Rows from block 10 of a small image classifier, named by matrix and row number. Rows with one number belong to one channel. Each number is 200 + 40 x the weight over its row's rms, rounded and kept within 0 to 999. All counts start at 0.
After each channel's rows are labels from the 100 images, of 14848, where the channel reaches its highest value: "responds to" is what is common among them. Only what is clearly more common there than usual is listed. The data: reaction-diffusion patterns (Gray-Scott). In brackets: how many of the 100, against the usual share in percent.
# convs1: 3x3 conv (model.blocks.10.convs.1.weight, 96x96x3x3, each kernel summed), inputs 0-47
# convs2: expand pointwise conv (model.blocks.10.convs.2.weight, 384x96x1x1, transposed), outputs 0-54

convs1.35,196,196,124,170,229,183,197,168,176,163,197,211,227,257,236,217,203,160,287,188,215,226,202,220,227,218,174,205,364,188,290,201,228,136,149,187,212,147,200,161,230,201,167,183,162,120,182,164
convs2.35,211,236,201,223,236,291,197,193,193,169,140,207,219,284,149,230,198,152,164,205,169,200,274,213,227,292,137,209,187,122,219,223,122,173,103,178,116,174,259,151,212,214,244,236,198,207,194,175,203,226,206,181,307,143,159
responds to: feed 0.022 kill 0.051 (29 vs 6.5)

convs1.27,182,148,197,172,251,163,234,151,173,150,163,186,166,233,211,199,162,214,199,256,212,225,234,267,207,186,180,159,206,238,205,100,148,203,173,226,201,205,186,153,180,184,148,182,183,140,160,202
convs2.27,209,254,197,204,239,211,161,204,189,183,216,261,183,180,241,181,237,283,188,192,216,220,232,146,226,157,190,227,200,183,201,154,187,227,176,283,255,182,219,272,265,204,145,202,256,122,184,209,206,211,113,154,135,188,242
responds to: embossed (95 vs 40.1); feed 0.034 kill 0.0618 (32 vs 6.4)

convs1.84,222,136,260,187,188,231,188,222,238,157,166,202,191,74,182,201,159,162,170,201,213,204,184,163,211,216,192,255,219,156,241,187,186,204,151,196,184,147,221,191,213,155,131,215,189,210,130,200
convs2.84,178,207,198,242,167,225,137,220,189,227,233,154,209,239,255,269,209,184,119,206,256,195,230,279,249,189,251,285,190,255,176,188,121,220,165,200,146,205,206,216,179,160,236,201,243,195,220,180,244,186,188,209,182,236,181
responds to: embossed (95 vs 40.1); feed 0.026 kill 0.055 (30 vs 6.6); feed 0.037 kill 0.06 (29 vs 7)

convs1.31,164,199,205,233,285,230,165,230,209,173,228,174,184,198,165,171,136,168,127,162,225,199,158,160,182,205,228,232,125,254,146,166,185,188,168,166,158,173,197,258,188,254,205,163,163,153,180,173
convs2.31,305,227,286,199,229,253,140,182,201,218,177,163,206,214,210,234,177,165,207,156,167,225,201,142,163,173,192,196,209,291,198,238,195,204,244,233,222,155,207,259,201,180,195,209,189,201,188,234,166,239,183,210,178,225,172
responds to: feed 0.026 kill 0.055 (70 vs 6.6)

convs1.49,160,177,164,164,203,167,191,228,164,232,226,182,216,229,216,175,131,167,213,233,279,172,171,246,237,238,215,251,260,167,229,218,222,225,153,222,217,268,170,124,192,234,208,203,203,170,199,172
convs2.49,346,108,222,239,129,230,113,137,204,164,235,233,241,199,258,215,181,182,183,190,170,201,205,193,240,207,184,93,174,283,203,164,204,245,208,169,227,206,210,181,278,162,271,172,163,201,238,170,111,250,244,230,206,176,129
responds to: feed 0.018 kill 0.051 (54 vs 6.8)

convs1.78,227,284,178,244,193,256,206,216,157,127,290,143,201,90,205,229,218,191,222,206,217,249,189,192,263,199,182,152,240,239,229,199,200,232,255,236,184,220,193,201,138,133,155,116,137,187,146,226
convs2.78,221,134,175,151,189,211,165,285,175,268,296,192,241,273,161,124,214,132,212,176,305,179,185,286,278,203,227,160,142,203,191,218,234,222,174,129,210,234,231,148,223,228,199,249,240,243,156,225,206,223,199,185,266,198,196
responds to: embossed (67 vs 40.1); feed 0.018 kill 0.051 (41 vs 6.8)

convs1.46,209,225,218,230,303,186,212,227,153,202,151,169,227,196,280,184,170,152,214,174,204,145,145,194,185,213,213,168,145,171,116,190,195,202,191,190,154,216,199,203,161,174,196,145,175,182,212,168
convs2.46,173,187,170,161,179,241,266,202,230,231,197,141,164,233,174,137,197,198,183,271,182,216,213,131,133,194,130,170,256,179,255,205,208,134,239,179,219,167,191,141,181,240,209,165,179,192,224,145,122,201,146,248,170,264,188
responds to: feed 0.054 kill 0.062 (34 vs 6.8); feed 0.03 kill 0.057 (25 vs 6.9)

convs1.17,157,210,189,234,245,236,242,213,201,297,232,229,207,312,170,226,231,257,251,200,223,203,216,166,209,216,186,238,252,194,165,151,218,157,169,194,202,154,192,202,156,222,218,125,265,141,209,179
convs2.17,180,199,210,186,306,155,163,139,168,148,268,198,237,226,179,143,225,182,195,202,241,197,237,168,190,139,155,259,161,216,223,163,202,223,221,212,248,248,131,192,238,191,185,217,165,265,192,173,166,226,144,192,255,258,163
responds to: feed 0.058 kill 0.065 (34 vs 6.6)

convs1.16,152,142,189,176,225,201,194,255,170,224,211,182,246,185,230,262,203,237,203,259,129,176,201,214,186,265,195,236,210,222,171,186,231,170,222,212,138,231,244,173,152,261,205,180,154,302,240,164
convs2.16,168,215,167,228,197,202,209,176,175,270,204,183,203,173,210,220,240,224,165,233,169,234,210,151,189,100,140,230,180,135,206,221,127,179,176,162,228,152,182,192,188,179,145,74,183,213,198,238,216,198,178,204,250,156,180
responds to: feed 0.022 kill 0.051 (45 vs 6.5)

convs1.23,188,190,221,205,198,184,206,176,152,260,157,160,236,242,241,201,173,166,149,191,276,267,238,188,271,231,218,239,171,213,219,209,270,260,217,222,192,272,210,224,186,239,259,237,226,232,282,232
convs2.23,195,211,242,252,150,204,192,185,213,268,264,200,205,137,194,211,230,210,160,175,164,179,200,270,225,165,151,143,218,199,223,184,129,248,234,182,170,181,136,138,186,177,129,128,217,183,222,167,194,268,182,187,116,154,240
responds to: feed 0.022 kill 0.051 (41 vs 6.5); feed 0.062 kill 0.061 (26 vs 6.6)

convs1.47,280,240,211,151,205,167,156,144,159,198,169,205,206,257,218,208,237,189,238,220,162,215,228,200,252,191,225,237,249,288,167,245,175,266,156,197,194,191,173,223,273,150,129,152,217,235,211,190
convs2.47,158,177,179,159,195,225,123,150,192,130,142,100,162,217,169,173,268,217,181,203,186,187,239,197,211,187,140,96,184,193,184,217,260,148,183,185,157,158,200,178,224,218,175,218,186,205,223,161,243,173,188,162,211,229,294
responds to: feed 0.026 kill 0.055 (26 vs 6.6)

convs1.34,187,182,206,237,171,189,187,224,229,173,238,231,149,159,214,188,174,141,189,182,245,175,140,186,144,215,235,191,237,179,248,226,217,205,242,222,155,192,145,207,207,183,242,201,194,211,129,143
convs2.34,157,165,171,218,190,181,192,225,168,265,169,214,240,180,219,145,205,178,196,247,140,180,247,281,307,208,201,174,195,237,186,198,318,147,200,182,211,186,165,195,228,215,192,182,290,233,179,228,185,179,221,183,231,144,157
responds to: feed 0.054 kill 0.062 (35 vs 6.8); feed 0.03 kill 0.057 (25 vs 6.9)

convs1.14,238,173,256,177,236,190,230,182,232,197,216,168,178,148,212,225,218,198,191,245,157,156,197,92,223,219,186,144,204,222,88,237,212,175,143,215,271,255,245,162,161,190,166,289,190,237,254,206
convs2.14,125,176,261,215,241,250,165,265,156,285,189,144,192,128,205,257,205,147,242,223,174,215,246,140,186,172,184,143,144,232,128,156,244,149,222,253,169,227,179,143,161,182,219,213,239,235,191,186,231,151,136,263,133,172,185
responds to: feed 0.078 kill 0.061 (50 vs 6.8)

convs1.61,194,127,196,227,219,233,202,159,175,200,202,222,172,207,212,237,159,215,208,186,149,235,207,210,175,129,273,209,127,236,202,250,215,127,178,217,190,182,185,242,173,234,232,240,165,176,186,120
convs2.61,174,230,242,158,146,169,130,188,190,203,226,258,208,182,217,160,161,207,176,270,190,266,242,221,205,176,184,206,205,165,208,195,177,311,280,261,198,197,187,210,221,159,205,236,214,240,160,207,196,161,217,207,215,175,229
responds to: feed 0.054 kill 0.062 (54 vs 6.8)

convs1.69,177,295,322,178,219,194,177,164,187,164,225,169,213,157,190,108,179,215,153,134,185,195,191,89,236,224,167,207,153,219,203,200,174,192,101,191,218,142,215,130,233,231,168,240,218,193,190,155
convs2.69,206,229,218,206,212,250,154,193,234,174,219,244,293,214,163,183,227,275,138,183,325,239,149,214,206,159,207,206,183,207,181,171,217,172,174,172,182,200,194,253,263,188,238,90,189,188,166,276,213,145,224,221,169,177,179
responds to: embossed (66 vs 40.1); feed 0.062 kill 0.061 (26 vs 6.6)

convs1.93,217,180,194,120,276,97,176,147,116,170,177,222,149,211,192,141,102,217,171,168,209,221,191,196,236,209,201,269,175,232,137,209,270,220,201,194,219,161,214,146,173,224,215,197,174,178,183,204
convs2.93,118,203,302,179,155,276,237,213,226,180,157,184,212,189,159,220,200,240,223,193,150,192,276,189,218,220,245,275,212,210,226,237,185,219,256,181,238,165,229,148,246,248,161,255,169,168,223,168,236,167,165,192,167,218,178
responds to: feed 0.026 kill 0.055 (43 vs 6.6); feed 0.03 kill 0.057 (38 vs 6.9)

convs1.81,195,213,171,189,179,157,194,181,196,276,191,176,214,203,274,252,177,207,256,222,156,200,196,250,216,258,230,253,177,235,243,147,178,274,171,210,199,183,167,151,171,255,273,163,235,293,196,183
convs2.81,246,166,125,154,262,293,197,221,215,223,224,253,215,240,303,221,277,208,166,170,198,249,214,194,174,90,244,179,247,260,140,208,238,250,212,248,191,184,271,204,229,172,129,237,158,211,104,211,268,225,231,272,217,163,135
responds to: feed 0.022 kill 0.051 (48 vs 6.5)

convs1.66,139,191,155,230,177,174,176,170,209,116,201,143,263,228,297,227,249,247,207,277,207,308,252,216,216,229,226,217,216,207,214,224,242,229,183,220,162,174,203,186,202,168,134,158,154,240,249,112
convs2.66,185,207,163,100,222,262,277,232,217,263,202,203,212,227,274,176,259,181,155,199,245,205,199,169,262,222,131,189,180,70,198,249,275,149,230,228,244,190,208,216,212,181,171,163,260,131,188,189,125,175,243,201,153,222,248
responds to: feed 0.022 kill 0.051 (56 vs 6.5)

convs1.86,225,132,243,170,274,143,241,187,186,185,224,185,165,184,163,224,154,144,168,163,147,224,212,221,188,190,215,272,266,253,187,190,214,239,133,212,200,126,211,234,215,202,222,286,239,184,207,193
convs2.86,190,149,217,211,178,215,200,207,141,169,213,175,151,223,192,149,180,206,245,139,302,181,168,219,132,229,192,282,263,264,185,236,148,132,205,161,135,167,178,195,189,188,219,203,236,208,160,214,156,263,227,179,126,200,223
responds to: feed 0.014 kill 0.047 (32 vs 1); feed 0.058 kill 0.065 (25 vs 6.6)

convs1.6,218,222,239,191,119,192,213,196,276,223,147,272,157,224,195,182,215,183,152,180,126,197,223,243,186,220,194,221,233,227,217,195,221,209,182,212,173,187,225,163,171,213,247,220,217,248,181,163
convs2.6,279,160,166,234,218,215,263,262,198,193,227,175,243,239,208,207,279,245,153,240,234,203,241,244,206,235,155,180,214,196,229,194,215,226,208,204,287,185,266,182,207,203,166,209,210,159,212,177,231,223,209,237,249,139,311
responds to: feed 0.078 kill 0.061 (72 vs 6.8); stretched (50 vs 24.5)

convs1.2,205,207,134,228,225,184,259,173,213,199,270,171,146,150,168,226,173,220,216,213,150,184,181,192,187,208,148,196,151,216,179,152,114,134,178,218,112,70,201,243,216,229,228,211,182,212,172,198
convs2.2,156,213,250,265,117,168,286,201,260,273,108,237,183,193,242,259,209,297,224,196,141,201,216,234,221,155,180,176,222,152,207,200,304,228,224,211,120,211,189,213,195,227,182,223,247,223,171,239,236,197,212,225,105,219,177
responds to: feed 0.058 kill 0.065 (57 vs 6.6)

convs1.3,256,127,210,259,196,224,149,252,304,215,235,140,163,195,181,222,194,162,192,188,188,209,158,220,241,154,211,203,146,178,236,191,133,180,129,147,202,237,206,196,208,228,174,154,201,231,227,175
convs2.3,228,346,177,107,124,275,196,207,221,191,210,196,241,181,206,218,253,209,178,262,206,182,171,217,151,184,165,336,222,207,172,181,161,200,254,177,205,182,219,149,222,165,153,176,248,169,186,190,174,224,231,155,199,236,121
responds to: feed 0.058 kill 0.065 (32 vs 6.6)

convs1.67,232,225,238,224,234,229,236,242,217,232,235,168,265,201,260,209,141,179,233,171,286,251,305,234,226,253,199,222,244,248,160,205,198,184,223,190,156,205,168,204,139,195,212,170,202,199,241,180
convs2.67,184,230,234,245,233,169,255,122,211,142,134,155,228,244,210,181,204,216,166,226,219,103,173,250,167,164,200,241,101,206,173,156,162,205,231,206,218,224,240,265,154,195,272,238,256,175,214,120,244,225,235,253,197,198,146
responds to: feed 0.022 kill 0.051 (51 vs 6.5)

convs1.9,179,190,159,253,175,178,184,207,259,157,253,148,217,164,214,235,153,227,166,232,196,250,200,137,212,229,200,171,127,159,199,204,175,263,214,171,183,230,221,173,205,246,214,175,132,267,163,163
convs2.9,198,240,189,229,161,211,173,197,214,167,165,273,160,246,106,229,207,184,205,166,184,264,170,269,206,278,176,252,167,235,214,160,186,197,239,236,159,277,234,328,265,240,267,199,269,243,122,210,166,186,166,218,178,192,180
responds to: feed 0.018 kill 0.051 (39 vs 6.8)

convs1.62,248,192,230,260,206,247,213,279,208,206,163,208,233,222,242,154,154,179,157,196,241,195,230,144,218,213,187,250,189,169,158,186,197,223,246,166,159,198,195,185,217,228,222,218,165,205,187,185
convs2.62,227,95,133,189,127,203,110,151,129,182,204,187,240,220,190,230,168,197,259,200,148,215,199,187,175,230,250,151,190,187,174,205,244,188,193,187,197,222,248,143,197,202,158,235,260,194,231,211,185,228,172,154,124,151,256
responds to: feed 0.026 kill 0.055 (31 vs 6.6)

convs1.57,171,210,128,192,205,236,249,242,159,196,223,206,161,243,180,254,182,206,256,181,168,194,170,190,228,271,202,168,329,255,176,215,203,171,274,257,212,173,201,261,182,194,211,168,144,134,199,171
convs2.57,267,230,264,160,224,248,262,330,203,172,182,194,209,265,242,169,200,150,152,168,233,201,213,193,183,205,207,179,193,216,184,246,214,171,165,189,227,175,230,163,150,211,203,214,250,200,195,253,178,188,137,175,214,191,118
responds to: feed 0.018 kill 0.051 (44 vs 6.8); feed 0.022 kill 0.051 (36 vs 6.5)